Weights of a small masked image model: encoder activation gelu.
Rows from block 3 of the encoder of a small masked image model, named by matrix and row number. Rows with one number within an expert belong to one neuron, the router's apart. Each number is 128 + 32 x the weight over its row's rms, rounded and kept within 0 to 255. All counts start at 0. Numbers have three digits each. After the name is the row's rms in percent of the matrix's.
After each expert's rows are labels from the 100 images, of 14848, where the router gives the expert most weight on average: "strongest on" is what is common among them. Only what is clearly more common there than usual is listed. The data: analogue clock faces.
# router: slot weights (encoder.blocks.3.mlp.router.weight, 16x256, trained with AdamW), inputs 64-127
# up: expert up (encoder.blocks.3.mlp.up, 8x128x256), inputs 64-127
# down: expert down (encoder.blocks.3.mlp.down, 8x256x128, transposed), outputs 64-127

# expert 1
router.2 120:152120099100154080152113092097082148137180120141085123109116159127069069153090157170137125176152089121120134090072168141094163098141141134094203084127169039162162162097087116119135181114169101
router.3 110:087090123078104151175145139116105135103168152186048149128160142127106146142155145102091117140168109117100137133147109133085130096151079139190124188173119143129130125117086099108122160190143138
up.0 094:094136103117116200104101034175113137063130147079191152117068106100140107126098104116146104134078128124130168119146140116168133165144165158135144126059189127090108119091107093136152096188210070
down.0 119:131155136110122109127215153085140118092138103034137116112151129135160125141123200131063125134115128157121099132113116153094166131140156083123090072192033159140165189134122123148136114078091086
up.1 109:098129087089080114120082093107096055187081120099132098121141154171108145135142074134165085058102099137124120179138126086100061101171120113130090178130130156086138078150115111150183123157132123
down.1 103:090103155072114120154185143144098137191100114182114120182113118148185131093168087083084131125179122096147126147120150125115155154103151145143149124154119126114109141131122166158084044108171127
up.2 107:044086157124137190120187097038102108115170175135165103076110198137118097163143156147131065118146099193184081148101058179147122135117161153157155143124089080158118138085201116124161089189087161
down.2 100:100120150120151139113162168227179130131107099101154216160177110076192105113098068161137204172145136084135077147156152128148081120145107109100110102125140183101177170134158141151096127108168154
up.3 107:167113110091116050203154170092154173118083119118120101186136145077126126135133141124131146125132099149092127080094123128124100108062192138136141131140105125096097128130174202162132111122158101
down.3 116:104158138121145116095116137200162136165129132068150133109161125121079120097123166128136149161207109140106110176147137174106135110150102129092110107117141149076165125192151111111151123098070146
up.4 096:056063097158144130131135093121129078139159128150110180149168128189114156161096110148118146116209138137100086131051129212139126109162137133137108113128102120074077133100166140141128140139181205
down.4 096:157210073101156122143071139091121108175133069152142151075117148145093161145172169087137056174095141126099120121156143097077163137153108135150154109088123106153169107116079134115119128123106146
up.5 090:211123230094096132127090145107181166104091096095118124170091176117081127111182154096153125125169140145099169171160144078138075167137176144092141145160043119087101106157132168169130152119139072
down.5 102:093137139184158143105126146137130105148207152139116172096137063148153145076158143128154158127116128104162127052140084140130159146052096152131200090078139141113145090094139102120130107058080141
up.6 083:128137089117093081102088088141113076124150151183105106117118121145180143128120093162126110153124155126136101043141119156135135126130066105059096066129209084175169177107082137085144137135130117
down.6 089:106160151134144162158154188128089118163116140106156184153123121124162108108105073128113174132114113096162147156131133142159183139113095136130162111101154142083155128162184108106048177085080142
up.7 101:111067134187119104111134121173111109216074169210109109169097113115081116117096090122175148110078159179189111079152151140141100076109109078137110182119175144167096090141106131133115194150196124
down.7 110:166088140173131178086128064152110099124149156121132178045130118129156087111094171116115104140106093090078125121120163090131122101101141108164097132140094120116151080101135163109150174144173142
up.8 105:099093099195055133094123117075131151084126084142108162087143210160142098148128122151128105105118102063150100158152082093104107133156100131144153146202167104084117142096076128102104135151140181
down.8 091:130122140134113145105129128187152158217151139107053064139083093142143147118096110117090112076069139119122125111142146153183127122071139153096103152082157110152139079079157136161089122107123130
up.9 100:130158111097133094148143099179198092135117110096075151147079129163085156145174148096142117162096133118148134232132140114118166187152116074099130115124080090140088160117126084162095138077091146
down.9 093:140097138195130179129132116114107136121128182161134096149084090148146138070108137162106173108110105156044133054154152153118105128096076114144135128154133180153150085119113092115128116170188129
up.10 095:124191106135122173145103127151172115123108157138125141085116139131141079129100108128141114098090100122157068127139114154158131103140125113085123077117090130113148132145106141134131139099103113
down.10 104:158089128113102141083134128161187122223126108146116169092166122131169110150130126132067085126180112094084174088126173152173120077082113180128127128108156163159110123138137129128076133146151086
up.11 106:148140170171086086144151104154137131152069141086124098102142129087127106125102110091163113139187093173156186120126074096093120154162146134112092065090147092121113067100205111109133138103133127
down.11 093:177096057123158140117074142102141169118111066117103126121143151145107129126170199159089091118064146101091096141114190099087162132134073142111131163177088157147170115169000148193172119162193164
strongest on: square case

# expert 0
router.0 110:139134158123149081163151165160103141021097164134155129116049132128127109149136116157127162158107105120122070123170141188106176137171156141142139101181185133117133105171144137061137156067088150
router.1 109:129129093156177088100149124102143099102107134167129135160080061132111119082113159108083147140090121180166087120136107116115200136154087173115193103164045150116105126142073153145105138128145131
up.0 099:117129162111100115140119109089078125158118174175146167160172070148077088153161082097234170088185147159146099090099083208125097136097098169091113110133110066110153122114068123158120061144092120
down.0 102:115105091136094130143155112112137165092218091112139117123159178130068116178131104121114089156109126180194079114134158176105124179122145145109119155175139160105121140057128120119153122085089150
up.1 115:139124141073142142193055121076125180138161156074112150137085112168179104111180149145144131141111196148162115130124125091121093102119135152075147134147168114124130118157115119089144054119174105
down.1 102:072132107160155125152119091155105108069126086120123113068183157139154169129100081096148157145149141160128125129106132119151086118170141152124113131155160073192094137129108140141121113097084120
up.2 094:124134107118132168121165122175124143133131136104121121127096134080163146115144096163129173115136150086086151064167125159180120142123171180090134075083153106123124139115146135113108109040126118
down.2 093:180116095081144077138066151105186105154128106148132106131129135119065099123171143113184094100102179144175093136138113141092115141116172081112156175184127140116121203135116104147154082121166115
up.3 092:208090121115144137093151092129070120154145149127130081193114115166136106127093106083088135082105124119119144118145157068086147215109116160105178189139088147142073169113122109144140097167150122
down.3 087:085154105154117099132140152107179075077087108109199197088096170114147114145068112150086133155123125144084106115103134171169121119131131104068133131113148088114154131153137134200140159167130086
up.4 086:195113134041068127142132106072129059157177160132128098141115109165091100128149059052113133152158151076190143163119164120162082155087096158113178133147174098178157196101093114106157146126105092
down.4 089:100158155207127118108110079083153117072114152135092142110134111085090116125112105177136192130126075154086094095121121112085147158169132127149182117130096175093159146161101075090079128083134153
up.5 103:137126123161091140081146144165185123108154145133074107103131135160091071101119117120156105135151156190071195119115164150066145143173080112160109121047056139103168167133158161117121133145108136
down.5 100:117119140177159146116130106160214110135138166105133136086120107112126191138051108133068176131141137070084187115172117130136155093100092130140178094111116192084126093132130145205120156088133120
up.6 117:136062114122130038100119144080141093077126087136118127123116131097129094115139072201127171067142133097110185162168195088136132143154099094094101149104138117131078114132113107107151128101155125
down.6 115:116152174132184144128164183091102169106152151155137068112140096123108089127203187158153162116155136118107156156174135047126137148130147092171110199097107149153093115097164140078134114102159156
up.7 092:145074137078168155123121141101168150113178147115081074126111081178110085143066174101096164147180153150097104157115123103096147131170164126100105178142103147114116083098128112092112155166101095
down.7 078:168162120167098104091126095166120103176110130139120153125149183074123185139120153136123106122095064130159137086130129132151141118109116121133081053143182097143153142121094153197153135080136139
up.8 090:074151092125100082140103166123154131139104158137124102121149125167120118125157139096160116107109123213131119114133184086189070081080198068146141110105139102093153163208114136117157106139133076
down.8 097:075099130102106182134177139162131150139117112135081165139089136115143142119131212174206108127165156117103139130146094117159144113128135166173164129115058131154180102068107138123116150148129168
up.9 092:156090189114103166153119110135108121199125107147122074131126147140119153103058099093194091101124174155112155122149150209074117091091096171125139131066188106071135082150130132109121149158167158
down.9 104:124110084121120184123132150104124101075131072133142088112142129143085134109119170095163113136133096138092110203173131164218142095150154063118156176136115140123185111149117159142111140059107079
up.10 115:135151109107100127150066147187109121150188064066078139084145147120148077144100126097191172157174076149138135081127124118150111155171142129142134113103178167156124124077135155191158124130108158
down.10 115:057125160121094130130121125160085177098107126092113129121155093141119173157126170195153154211154149144120112138096103116145158114125121171169095164059152174087110077137088089153109150139121129
up.11 111:164127139175119120142161110130160123131153163119108157082092109192108141168120120121126192064149136168108055093121083093162093154128204133166106116188104101112155163094155148204125148151131155
down.11 107:130076147168157143120104130127129157122156116072164133077130129062081062180075107100127136140126140144115108103149157152058141163143172122168175149088148192198101156109090123121160105146148153
strongest on: square case

# expert 6
router.12 086:166151123203107178155107102181132124170053161159169154147147174063091138128132111120162095093081171102147057133154133104169163104156131108108138082080161133098143089086138063129214088126132074
router.13 072:113137086141127122145103154157166183155043149134105141127094107115188109121175123182151119162121081173091157149164136133103133195044106140090136108123134141119133074069187102148095097078132181
up.0 100:104082212104151114101132157195154104091130092119148129143098157134101160099145102163126176140160162145099076127064077098143173111091142118126146199108154158133092096108073072103137178115067115
down.0 085:111131109151082156135153099151123131184149184110126132154121102156126128142074111101100138125096150119065148149185146096147092113124144095115062063128109133106121131148162122115136059095221154
up.1 141:139140150086206128161115079167121092167142087122100094075111121120162142113055181129093149108118137058137133073079157145103140106133129120117090148112155125083088109135080155125136099163134076
down.1 131:118072094076185156138155164165168124124149124085136122127152110122199124118140141160178111076116135155158136165120124182035110144108164118139120104101101107108115115057124116155078139109131093
up.2 090:095117173185125173112172136102079127116105121109146088139091080150164172176110167142146102122155100101108108090119116097191102104091133154093160149149150150101118114165126098116164139129117017
down.2 090:153097116061101114121122128084152119130109115219087179140134146141125061121146142121124127138127159123139133145117079172068153094159154157143128112177101105144133153128126179108103103105094206
up.3 093:111164122129084148151165201110090110149117062143082117187149190083110156130160124117132128149146165050128100096109101153098160118145177069173157134118126126165128084158068105107108139109107114
down.3 102:149103099176187069104180128199140135129140097125130135160117095157106148136143160095059072111106125144129131105118124127176140110147130126159135119130084192140154113115146144155138151086153152
up.4 100:187183127095185114092146082164163074191119108065083138096087149182118116145177152104134083169086146135119120144178111158165099104166116139118086152123175138095163128168091079188176122126087138
down.4 083:100049139181123105136114147110084191082169193139145110133127143128053119106137102110116135114202083137117149078122164111071131179119142097169121127127140136170151136113139214078126161109111159
up.5 097:155113124138134117145145174097123134078099126192175115103128102106120074113174108118140104074130136116149177084154075188125100066075100156058104145135166130106168138136062150132179078205110139
down.5 086:093151145097141157145155096123153132115116143071056156187123155104128188134122112176112112182091091076127075072129160135151135147141078190163141141089124107128133126092170096169129161032152110
up.6 102:133163199164119135119115124143151099171122069151132122139064128086078144120151222141158094145113070120121138138119066097059104145164158073143143094087077137165162168132189129123173099145121111
down.6 116:117118141114160183145088110156129090150146149138085178142123161122152138093101132081070035134109104136095136149126150131162111068158114077181167139080108128115114090108156156119111077088165142
up.7 088:123141128175156118211123108108121126120190170184144144091083149155084146190080101109157085137122160153099133133100173115093116117191186087099096084125124101140139146158136123121144175185157118
down.7 089:153132124135078157099101150090064100128087096108112127133184123126144104080167098127119206109154116143149144136114123209134126130158011153119119192119086115112130168179084128114083112142107172
up.8 109:171218137177095108145197129143136127174097122172099146161093099149098107108126096152127095140135126107101121155109156157143131127087150127106155103101098117115133111171126182136155098153181136
down.8 105:137058096056099146176089166174061117108109103132207153036120175139144149136146159124156072103096119120132161161134078086068077146183172168190143113209085149160114132120112121150100097107100112
up.9 099:130181109145091113155100163101150153174151101139063128122199122161108134134117112078114119185085069166077124106140206141164160092126104091146173073138140126131184101151162102112138085083155215
down.9 091:129076125136133119132166159115092092079126090168228124136074140142143123143170114166108115060156157121115149139086076080090107159114098136104113175133110160116126150139082165145110128143121102
up.10 101:164106111153161056084149142168059109192128126133125052151095185121131069137147184135087105200102094080129139174167111123131110143212137139176163092125157152185133163129150142174189169082179084
down.10 108:138134120110083175139120133136119114111146162127131135149107150139096120129052083040162131190206124118128102108063110116081116083125131140123105170154140110129141126161122127119155123131095130
up.11 096:199126104181149149137173161183093137109111148122136118103120171088193091166146107157139183141144152078109188149159137090130152127115132137101162062108164141102088119059155172041162164126175083
down.11 092:088135135095123094115102110104109105141113117136127107130150094204102135089077165116085078125110085159127091078110129121125109128178132105146089188147066094133156163189086153181105110150051176
strongest on: square case

# expert 3
router.6 104:148121145149144168158096144125123192160156177150167068149115157077131083089133145120152123158126059114130124138161139173143115142141099156100190103155113085098092084088153159130147098098159127
router.7 099:110157156144120143168103119149158162173094140101159123104120170139139169097130167131104136153114102110175116115161100053181104085151122109094107108120140143112127113085145130128183145101113078
up.0 096:109139191132113138198085116064164105096162120142102078136115128139127111191126126124058094116153142112089111121108123167132143119141099089175114084117158147134185114094085154159109098128143112
down.0 093:160074121138124176110119115139121079134078159090110149098111118118166155085134147095063155129134159124165206130119141104094105160052157141045108157140159116075099066110151084072170172106164164
up.1 115:157117138134112140125097081158158065142128115146123141076125137084140165178129168138117181052123080115117132072104099066066129141166155129150072122137111163133131148124124112168154107156119151
down.1 118:148138094161118112136087142113175089125169119042099095118150112132092116133141161162145118126116151101145137171181130115164114095101141115145160119110175090109087127141148098133104203115172180
up.2 100:097165086139093130115149128109129095129161083133088139131108127149195139143130065128136064142105075104143148183152091074149143153145160154145150122113148137029114074149163136187037119109108187
down.2 090:127071162113136138177100129127059184127108142127170152165161116110128090103065147127194115108068078191109140105097143133071136200112151105161107137188104075163180168107128140092126128172140088
up.3 092:127108142143098058154087168119129082126183142142110162142137101149063108118142182085127116156109162180147118157138082106112159073162101119150151151098176159110095105138183118095128149117112111
down.3 103:159109049166135171124086097100074047079153065184113122102163108121135093116141081116089120155104109112184120158128160103081098113117183148126098181179110172196074156156106101138135178075109097
up.4 113:136147139118124119082121096084114146099138125150126142133116205114124141114140101156121188132141108106145142106108115219157157135139099100121172132173135087154142142107078122138142128140119082
down.4 108:137115139109151128171103137157082123163114161138121111121168147087146126105215138146149179088179071164121150124116153167142073100135120117114123147188107118174144122113105093156154068112080142
up.5 099:119104175098096131129091147108166183147155134114164140114127135136102149154147217177168146115119142142114150142104092171138135077131132133064182154178124130149106086095162096102098186084115085
down.5 087:178137049167116113075135113131130101083136136187070155101075074087101095098171096107170112132089114158134072132161151076073124154158113099125074110070093162137112106175098173098123074145130185
up.6 093:098113138109141105081170114155089103109188080181109138055141097143125108130183152133099146124169177135117200128118097075096102100135112110130051206122104128141148162172170084163129114086105095
down.6 122:137141195068168090116160048170107102094163044145152146142172129157124063196136134166131176177130129116176171175129104153144150120123157116136104124094155138137079153157177091127101128127125110
up.7 083:122054106132084108133105179118107082153046100109118116128142088071099167154075065108111161109142061143065099141139057172089135072126157137129186084123075157149079124129099138156186139131094104
down.7 090:146144146146143148158081088167142138084164096133080148117109141153177081095135138129102101140085164128175086141130111105179183173103104109104093142124106137108159099123119127118066118196162154
up.8 095:179140110132117173115109102122103156068110106118175149132149088122131128215098068143160215100182168099117167140162149073184097159132135109120144104091109098092097147155108121116163103157192121
down.8 092:090064130155123108095163155164108114164150117131146115136129171109099130057100119109096034136122092191146083147126136194110161162115199153104106087150146168161153129094138126112160172156099136
up.9 109:089212102178121110083100170152134076173141090142093138121084153141170146119141138129097171115152134098138112177160124109097130154097161113144123105111112130106134142137115126193127204066103105
down.9 108:095115170131160131159139136078148093071130152103118083047198189088119172122165133175145135196178107080207136101084110137152126149202119128136134145149187132158155187125145153175095092101114148
up.10 097:176145170108204095138132130141171107113078117149072149145133116122137099177160076103171152110122115101133124189165096095104153073127183126152123132176102144163171157125134148197156082104085161
down.10 094:107123158165122106116123111140120150145172144124090169126120187153160169113107125174101127113179136117074104099137089144123119152095148099134142130097131127110102110115177080101120165133140090
up.11 103:159060094213105150167136106162152129117149123124099128089121145137092087072186185150102106111142126147123139088168165138127105121101179159053175140128126130055110156111139135144097161134206093
down.11 091:094149125130146104126147076178137149077175117156163165148102122106161133118126146115098117114115171063117147064094164138135108130063136126180119079164071125191124087102144124148087039107086150
strongest on: dark face; square case; four ticks

# expert 4
router.8 111:167146157100149134144171157081144118153141111141131123149127120110094161115173163114146101096178170119102082111180158139144140134093107122113135094100076181146123213099134185136091096129086128
router.9 099:123093161108119146108108137132085131112183124142102129176169138156078090183179127132076146094155148098158111138140105130079143123112135194137179151139083142128146173095078102095078173133084184
up.0 099:145199076095131130081149078139036153101150086138186142141130139126163119078170115183171062113158192142211132112090130066163147123149136136123150125119138069087199170143106142127137117151165140
down.0 099:140189171205093117089114097149123203125137105147169144103157166147133123104142146121102129148128159121145187089093120078102099086131125093122129115097155146100151113124134161126157133128162159
up.1 105:165074130148135102103164111125158160186143170128127124147114091136164196144136122119108142086087132114139071089142078098119154155132105083137158152094068167134085142119188103173090185118098139
down.1 104:096135087126172094208107124088113090091117173162070151140136143104100118106168143144105162083127137128152121154127191134141173093122178103168072089174105132164192118083116146100091116169175125
up.2 088:141136134114171174078089123140093110137094129123071116147099147166099105184077101128110152110128107145144092117101097156124140105136052158189094106136101124163158158093108125112083207103127099
down.2 089:195103102206061166084154120169175118178121160143119089141141141102189175081149160142125071083095142123147129133129129140093145159107199175080152151150106150158126121142118156142165075109089072
up.3 101:058138111123106139112116098139098122152084136126112120139140110125134122090174049052124179118138080145076122102108128139124165124170132152141057115141142125194163075157155028120153170128137183
down.3 118:203158097130133121126096151148139144092115114125081134124130075141136082102108105076137165119141077070182218130165161085151166140118162089135072153142138126124098063159095170171137106151140172
up.4 101:047110134117165180128113108122125092107176174111126132127125135150093143117189089131110190132059199129149145142135136098097145107116090145109164110154090131074129165163073134159125097125121119
down.4 098:175142050105122110207097155070135102140110104128125105144150209143146169113144174141096095105131115205123127170107162153131114141192170152143138101154138134182124123156144147170117087110091113
up.5 094:171145152060161139120104084109134104116065128128152151139102131137112145135141147128124105097146158136144136110181142114099118134106178082045158130188118091111065143151139159174149129124119091
down.5 091:141136147131092180082152108141041067139201099107094116192080092169102032152097120151123086117101089091126085083073161085121131143091130168118107112143164177133138116135095127169119180184099111
up.6 095:208072163117159153145104102134129106187133118204132124074089162126166081145165174117133109143178113124112134116139110142175157136070136085145200142149114147121134127119089172132129149132102144
down.6 087:095096122136082156142119186096120148090141076124113048154160085160154200133148119157107104070086160135133134163087155134124103084163113149112173157153099069178103174131157121114166079078184078
up.7 089:138139071092144091092181147146129185104209097108077169070121100105153106150123134061111135141186109077127160168078111136066202116107112161121118176118162122154083095115179110098080141088119129
down.7 094:099140196127095146133136150100079093146127131153158138153121169132131128098096078169126205090119125195121119107171117069198087139123143106154139100165114101171085136125121105140132071141125098
up.8 128:103130142135139097128136121116110131137149103121114187096114077133145117128174165160091082169141147081166139109071095116112172113081139167068128130133188091146111147159136136111127053122120072
down.8 113:082149100116138119162124135159129072099120095136102150108185158106127168133170122102151159116085158109134083181068096158101141116119143120082145159103077150163173132137107118130154158126155138
up.9 103:101126187137088136090100152117107136122108127173124129138133174168111126112140098139100154119103137184145127165124130160066130200183119117112164138193056144109126136152106097097152148094178135
down.9 090:155096108071151119191146122131126113117112123132157116141133148121146113108169140152149168130149196065131134170141137147146105097083065115144055136080142166149143142053130194162144066125064159
up.10 122:132069093079144127124170111061119162086140140145111116105161113133168071097134079122144131077114093118117092095116109170144126216086213107144176082113120097086125154192129118167135141170137106
down.10 120:109118059122096111111099128152080101134096104156131132118156133145115163129108085134128160166134116136132133154167131177123162158153119141184089121112103059158168122171081105103140166120047134
up.11 095:160174130150112162164110083058173120131141129085168143107081181154094040133125139163131159145108137090185101174123090189169096112156138148136184157105069108136072105128141127098149142151209153
down.11 086:111097133104199147152115138176110125121131123209144096161195215036123164131092176090125174146178087153070187111147117137188117161170119142120135131184121159142151113116201126133117067049123107
strongest on: dark face; square case

# expert 2
router.4 087:150146111071144115166088157100141088137122106181101105133149161096105114100182151202079099113122138116118139144179174098137163113162123118149048122164103149185140140138071141171127153100156108
router.5 103:111199088207116136171117131105163102099145158155113056077078167065147095143087092179129098078121068131109093112160167157143180136136181133107131086111087121147104114105171145170174097122163126
up.0 095:112162102142110162117167134070105116177127124118065151106107142138120136152161156139099037075137159160179164147131107167094090052158148134132141034151163132129202091108132102112099107099157136
down.0 094:048092087106164124131144079131164151115160128223139142145103106141102141118105108132152132204111134120112184141131127122106160129064111114133092139162143144154124104122106138075142104149122093
up.1 102:126073139144083110095117118112078131051099114136159164199184120181167157125127161079161173156105113143165082118109123149089136124171125178138130118162170118126087113105083084098127186137155169
down.1 092:134189149131142110169142091109092056146133144125140052120120154092120108086133117197104108117121155088136166117181135139120169154102185064142171174098125129158160122146178128104147132151102077
up.2 083:125156110066100090065132209132207091135147101092146129155100108116168107131153155116140146116110089141144120151126134100089114213138129129083094166149150178125107109150170138121070078120151110
down.2 081:165126075117118092176084078104129134176146116144080141094144137116113171097127161159053071143088158159143120133145195185136144105152140125133144077083150112201097114113108123106118121141107204
up.3 095:149092106101166157137116146184107098144110131189086157152159145152165117142120131067177172173142135159077125035072127136100127126152113153081150101125164167094109097126124161119125174116113115
down.3 097:143180112101124183103120082206124167132105133091174137120106173124156109192162095187082146113062098116166159112099096138205125102156122132120104183101107126123119100089104118120084091131078139
up.4 096:145115170130103057205121159060136143096166118139141151162125119066195114135068097190093164114171111132112130071098062131148126150083072116117172119144124110144151117138028080192146125098123120
down.4 105:148166069139075163159131113143085130128113148105130111082135170138132165116154114146138116117169105082142133157110132090102168133115151123113088127088138118166065113118165177107075154126139165
up.5 095:115145153116131148116096114146152083121142075168164130147132194067103100069039140107119116092124117205116119148114127177168152146136140146147154083109177152092166098162043163158112128124109140
down.5 085:143152106132161110140155163111137214120086189127068124097155062134163140175227125118186177137163158077154184129117088123086108098151122123153107134132126107116134158056197081092154121080168135
up.6 101:124106135146089097131114187145115132124127116107130150131116108167126132126151127100117120112131157166097121108106109127125167142096094116078120124165099133058118129107142100188162158069060152
down.6 111:132074159131153152176057154109104132096112103067131078168153160133147158131095129146141145131203092037107145154126113161086106130140158126136149142065166113155114110163141113084110144187157094
up.7 085:106108180108131129114106130160153143081143152118141143140087118083126109130062143117117128136139148137187113087166096136160129137180052122136132170106094140096152106132211062102165114177173088
down.7 094:147087116112156090120119165136127073167155116075134116118197181102128194138202079140100189092153089053109156157118118116146173126091169130119074078104208108168145145106098152154096140084097222
up.8 110:095121140101135151118128131121142128128128145184101118084134186133102128154126129128117103120150151113187133141088096161169144158107093178190068155134095103127122133115157148194147125155147138
down.8 098:147162127096171202156155106157101152152156145096149152144123103105150098153093144138130096176157084127137153094142091147106122128104121152183089145112152208117082121127127125088186149141125135
up.9 105:060182135130143161121154140099121128165133149149123106126134132085122095090130168196166116137183152104140129172099145135140112168151179122088119150142134131147144175180051121061130131153119086
down.9 119:117112139096136211097141113153108170157081146107074094154118071129208113118119090105083112095087116108102110109032153152119083183148102134122177139140181166149115088124127095137058097170142090
up.10 092:157065100140134083161141207055171129105120091158177162141144171141141163179125126083107074131156108154155072070122096174162128120144076127139109113181075098134118095093133151207131131139137124
down.10 099:093122140130130150089120111197122164076116151104171161120141061107154116129130112158077132122100104103103224151084097167100141131113075109106125174092173148113141104161169131123100114186128138
up.11 096:086189146071134110119139097126092148147116136130118118111119111114127079158145147156144155092178124117162108155064112151128161126178148104098152144120089075113153139092125112144098096135094102
down.11 106:134059067156102180127159115115118115140146154134140097126127146112104129106156155144109066134106086102178198106148144134102165152143083091097139113146128165154166123168122169106117110116083105
strongest on: square case

# expert 5
router.10 105:135074156119131165110160147153102120060138118151100123123164157137114181137100137138157108117141102128089109137122149112096148113141150161139098162225126089147125117108156138169149112090096168
router.11 114:125120151139135157082166123101119166167146098151103164156179074096111144083064125123061115090153138223099128145090126053089172133165117145125112130202064154125086158083111150167108092147149158
up.0 101:137176097141168093135151114071019138059109138108131189171154157136146125138174162080143138085083174122145115085126213162134143179166110120116112130071131157166138146067101037179151154138097160
down.0 097:152031139095117078087127156175207094162100092167146068129142121164088046141065085223103148168112164127129176210143066090126167111098115141126182091184108103062120085137176153119119112134109113
up.1 090:152156164094175090125120120132140138069100132144115128157092128065102109141084174135115033117132121120116162119166083149100117091103069204119117071184093089165174118143135140089112085151107150
down.1 104:121069112213128107156130134103116084112150108151138178125133111162130131061108102153112191119130149114086113099116130144204104180144161115126189166071128163068108146141099101125122138112117129
up.2 102:113104062114125134121166106187139103146090150116140117080114137124088137087160135131126140178148180113101135089152131142132208144159157172108115111129125129108106114143099117071153118104089159
down.2 091:127135156150160181110138073084102112177142092180121128107176107109102150190130193146136142127058120110106126123117141127126105122128139108086161140168126128101113131195160099124113088135126112
up.3 121:199122086126100129142056128104108073180076137087058104169173129082150109106078119143127124107136107074139179126098121058068108164127129107083151109118083127129162106047114134153145154088166145
down.3 106:122119084089102130187147157126119154136145170121183139094079171120138191126127152131151088196115120080085100147153170184134147107109109145089077137084132132105151165147114132152107201124092153
up.4 092:116099131130165138111112163089133134135171063095115153116120112150193124114169146108191128180137128181127187143150098144152134099175105125153143152127103176088103138128136107161130127180135083
down.4 091:120175143143074207128175166171069128135100132144146140123157094093122102046154115129088199132166142119178114140206130108144153125136143181172101096152101121172109106121122138122119140003139166
up.5 096:149095154173117097077175082149167104119113108129193068185164147165102085176136121110105140131120149238142184098146122075123132142130064069150121172135105151125079127168096102154079141170079083
down.5 101:055129137097091115167065146141152134132067118155162148116030137138153152071110139112159164148075085172088124120104128146150140110173130136077088140174178094132140153100130110137179157122098095
up.6 100:128098095135146103147113129098062126131146093112157172132201153086130107116128127106144141227198096123164155120116120127129170141147039178163111152074169125086056102025176114167126133160090174
down.6 095:110131152128108137130130122150104143112082097088151130124140119123103159152118176173169118118112089157107079137110145117081146117120192150082125160159179137119116180193116097189134158148147134
up.7 101:148152142105142187148110119141162134149146171110128076095164158101105137094075177071163133122147102101100166131149146179140088088081070122123162142127079144065104107141128140131103220153095139
down.7 101:119145170160155093128126171121114161109099109167121119111116110181162110161185096113144152085088164134144144109095098153151125110164146144163133107194124126213133123098123074109138061134098090
up.8 149:100082142162116156144125107143149121132123130174086127143107083115103122168100153127202149131097137155056073095146122126157129123032113100128168132070181144062106176201134134070100110154160136
down.8 131:171151115111113115108136164133149180099121142156136138075088121074115098125099121123095097162171091143103128127183133116149112138089166158140128120115159146112071113137086140158084212073115104
up.9 091:130125146067190140081116111115145078157122088110121139195106099126124189111159149141181130144092118148108138162137141120094203125128094137127122122178111114133127182117163117124161119086190128
down.9 081:177110098078095108157130098099123133097082219138078167084120122106175143101132123111082141126134123168138171066116112080141087102106150170093080149127136070153148134120084186191098134129111111
up.10 095:146130143145149126159139144107141164170106149102124165156074119197142124135165144139142129108110143161083179117160125139129125081082176119097142111112188188045190031170089160082126096145134193
down.10 108:136107125115070191101104136129147152074135125111145112106151146079099139087141148113124166196209091093157131177117162179177138107095173137130126154078110114167103110133084158149109172144126094
up.11 088:120108096162160065103137124122126123053125077130114137128090107180111094132148092081146120096102159140135134097129157143088174130121136156114137143101084164157075097091149126132169108108148113
down.11 104:101094138142088160098167104098093097197168084093163106113192169121137171188145169157119117159106125133122160141114131097085149126045140152157129132129125154077153169142167114139143164135091131
strongest on: square case